config.toml
model = "image captioner"
dataset = "dead-leaves pictures: piles of overlapping shapes"
train_examples = 36250
image_size = 64
crop_scale_min = 1
horizontal_flip = true
translate = 0.12
color_jitter = 0.2
tokenizer = "word"
vocab_size = 39
encoder_arch = "res2net"
encoder_norm = "batchnorm"
encoder_activation = "relu"
encoder_depths = [5, 5, 5]
encoder_kernel_size = 3
encoder_stem = "single"
encoder_widths = [128, 192, 288]
fusion = "cross_attention"
decoder_width = 256
decoder_layers = 7
decoder_norm = "layernorm"
decoder_norm_position = "pre"
decoder_activation = "gelu"
decoder_mlp_ratio = 2
decoder_head_dim = 64
decoder_fused_qkv = true
decoder_bias = "all"
decoder_qk_norm = false
decoder_layer_scale_init = 0.1
decoder_parallel_block = false
decoder_inner_norm = false
decoder_positions = "sincos"
decoder_cross_attention_every = 2
decoder_tie_embeddings = false
init = "kaiming_normal"
residual_init = "none"
optimizer = "soap"
beta2 = 0.95
learning_rate = 0.002
beta1 = 0.9
shampoo_beta = 0.95
eps = 1e-08
precondition_frequency = 16
max_precond_dim = 1024
one_sided = false
adamw_lr_other_params = 0.00078
l1_shrink = 0.003
max_steps = 3500
batch_size = 48
epochs = 4.6
lr_schedule = "cosine"
final_lr_fraction = 0
warmup_steps = 100
weight_decay = 0.4
adamw_weight_decay_other_params = 0.01
Rows from block 5 of the image encoder of a small image captioner, named by matrix and row number. Each number is 500 + 50 x the weight over its row's rms, rounded and kept within 0 to 999. All counts start at 0. Numbers have three digits each.
After each channel's rows are labels from the 100 images, of 14976, where the channel reaches its highest value: "colour at peak" is the nearest of a few named colours to the mean colour under the peak. Only what is clearly more common there than usual is listed. The data: dead-leaves pictures: piles of overlapping shapes.
# c30: last pointwise conv (encoder.blocks.5.c3.0.weight, 192x192x1x1), inputs 0-95

c30.78:534371496428477512473476496510440484449480547567490523472494504478435468521483533429503529488526565541519546467493445508475495490464485529485471515524508519468474432570577488447482514528502547391464473445437498515449560425467508426530509512554453427569565424395525475501463357511545542514
colour at peak: blue

c30.3:493521526526478440507467553521540513487527475506526429488543470468442565615506495566433600413448526452457530500478479540480477573541501492561591600514487469497476514455516633534463446566545512477504504498483548568434497463452517418425479503557479506501570450428501506462453506573482488490
colour at peak: red

c30.54:471522516505569525538530478601440446486460569450505455480500457510414484517513508531478583449461581464491398470486446526482446541448454497480581394434552438484542461452546617445502472455596563464485440538471407418398493443475522459469578492508504540481543520471506436594471413432537423484
colour at peak: red

c30.124:554571523512523518475506539509486466480493578553467577467494502494470503533429528603527497516461463534521565514481489538511491548518488421434446652554465518566492466526524553500454442505487493501525490486471532475494419481514447382435488531599554506601507494429506543484491490399405503558
colour at peak: blue

c30.118:475443451518488490501623458489479593479496544482564514540494480477535452440483436573556538530495554514463518537540505423516447470483595503496611535517420486458520432441528596570515443520509501513540616522662508489477443476478542554516485451445467504476505541618490509543435499480611551519
colour at peak: green; cyan

c30.37:396459533529403510464515570470520484477402499406503478460503503530527514549547482467501527490519494519544531465437568477464575490583560542475577385515471506562426457591430589457523491601563443467435504508489473439510530486460486501550419509538427515508584516514536592536638557536582502505
colour at peak: green

c30.42:450572481462488414442464548625478458410445519426497475423573467477450529384521547548450513492491435415439466464472534488544554491456601474547444496504508453532539468584449567486502578493533490473472495540527497542446592482483446568475569568456448492455497563515503614529474479499493519516
colour at peak: green

c30.1:440507445517493481546512539515360584533493496474503511481487464513522523528542620484499528440480590519500500472505513519471501506409476565513496506511507466497539484585446520508502521494475516600489575525506513507469500558565477484550498570388499431537452521568599562491565490451479407405
colour at peak: cyan

c30.62:442430481516544494558558572416484533559544563502644495459427505473465450549478520469511580528522505492555517467407493509477503517420420425467545538465544474415471415535543488417499516438495490476482463444542438550447432525515541610497519528480501422498489448544476602527509475502448446499
colour at peak: green

c30.46:540484476485547573451538512425550458442486439479430443452562595483566595435494460509466425652533407495441462564519584447504503456543485422485578482548576567448492539538498491505527602391459434509558442417519554521559465492463517591424466437449586491501507505498510552487546504469412450476
colour at peak: purple

c30.119:514514490444472380521493458580491487550501585582628543510501547405432498481474532533586518482483512549475471537430437498465453494441467453545454479489473540538474575536587445465505465539421506578581443484573525457518572544612487639480435424556469466572512466473514481446545539527430534522
colour at peak: purple

c30.116:619474495542453453396445490488572420519480460525512431414433482386475491426441488500498505533568552487529506462518498498511528500486574539507499494556534523425543420464486503495594479536582387457486490598435439551514371457481484554536565457495364537482470514494579455493498482480449528520
colour at peak: purple

c30.135:541511491520455510431461578584459422501437516544493482533527479507508498566526492568406592480579455486517426494511514510539508515524410569469504608439535451454501528471463475465494467508426499672592529539501481480526493497538496564405445486437437523533587469446439509449552542482569530544
colour at peak: red

c30.74:397484484515559574514551478440476525508477543561526519444569560493486470531472505513546563502489547590463495369455455525430462540489481629457517588674392435557588515412451572602515562464509510500482584489462468462490522502500475513503524507497509462548569512482554511477499509519499525389
colour at peak: white; cyan

c30.128:382444493501480410522466432473444482500557484497566471566501672534478489461476497527427478470458507426474575496548521548525480504559424456501430454453559471460500533535527401460487492478430461427470460470476534520517485422495472523473569529481478484577519450569462492499584526442464439499
colour at peak: grey

c30.144:511413328550510530462495539502553585476450476506457474490428496559540506493505535482510514497497582580444488557468495492535513440625474544496526429346604579522561524322527489449514519549558479542535441477517499533572486456482477598540511457453443546455475499493489457534529434474454547446
colour at peak: green

c30.7:491486508479553518495461427432479461442485498495601597512568553507493488516615483486476506492493497500437522436539547489497540523546558486489399541507489472495608469481620496574395400555442459519552592548484455512459485513477474508586497502512491505584464484522510477504399504559496391457
colour at peak: cyan; green

c30.19:508512563525571521622524444452551500448520477490558441537449502531494496488505517475546423501485399490524529438539522440479540564450478484560523570435557566514469441508442568524659529465378597458431500509524478519454536593381501535539410564499499542497455489468458515425467564532513498477
colour at peak: white

c30.156:540508507519438457502603524494563536482512527429555627456505485472551478571483502581491383527435463508478500465504508515610513582514513528461458531453518528519514430498499517530461470464479498456549638499469498456533494546493446425464485509494495537460549519427423535508517405449522549485
colour at peak: green; cyan

c30.146:503496516493413412584417624442471433612405546499509555518486472501456471497574495492527496438480461523499464517507475564560522512477475508492488548449555482424465493513589497425517596533427542511546528476473564537436488362470483480593576485442450456484433428504538530487571489541480477543
colour at peak: red; purple

c30.150:576467470516481464503572494548509457502483414496508400457464520550517511489538551489557440467442514472582450539502576462416499498484452491596529423500479530495534511517518514282431586504534510539521558540475517503384503524492464496477493458432508483530482520613439558439438500499469529558
colour at peak: green

c30.9:455524554582519552527566555459473486474538542465530547552488506501471501466622504450485540457513485487560473514589538534537499552447508501536470453439468479501501479487521476530582626565469555493429497583431490499475519415436564415369483484551490528520603514405473476496493539576533522479
colour at peak: cyan

c30.60:528482530489470468439495486396415481507503594585509530445473491496542565459495524508505558534478505546516521554581595461482461415435514541428603545500538544514457533494547551530460441537532506551504467495514553580491566451573355444521526480485423531482531526529463582452442572481537565512
colour at peak: purple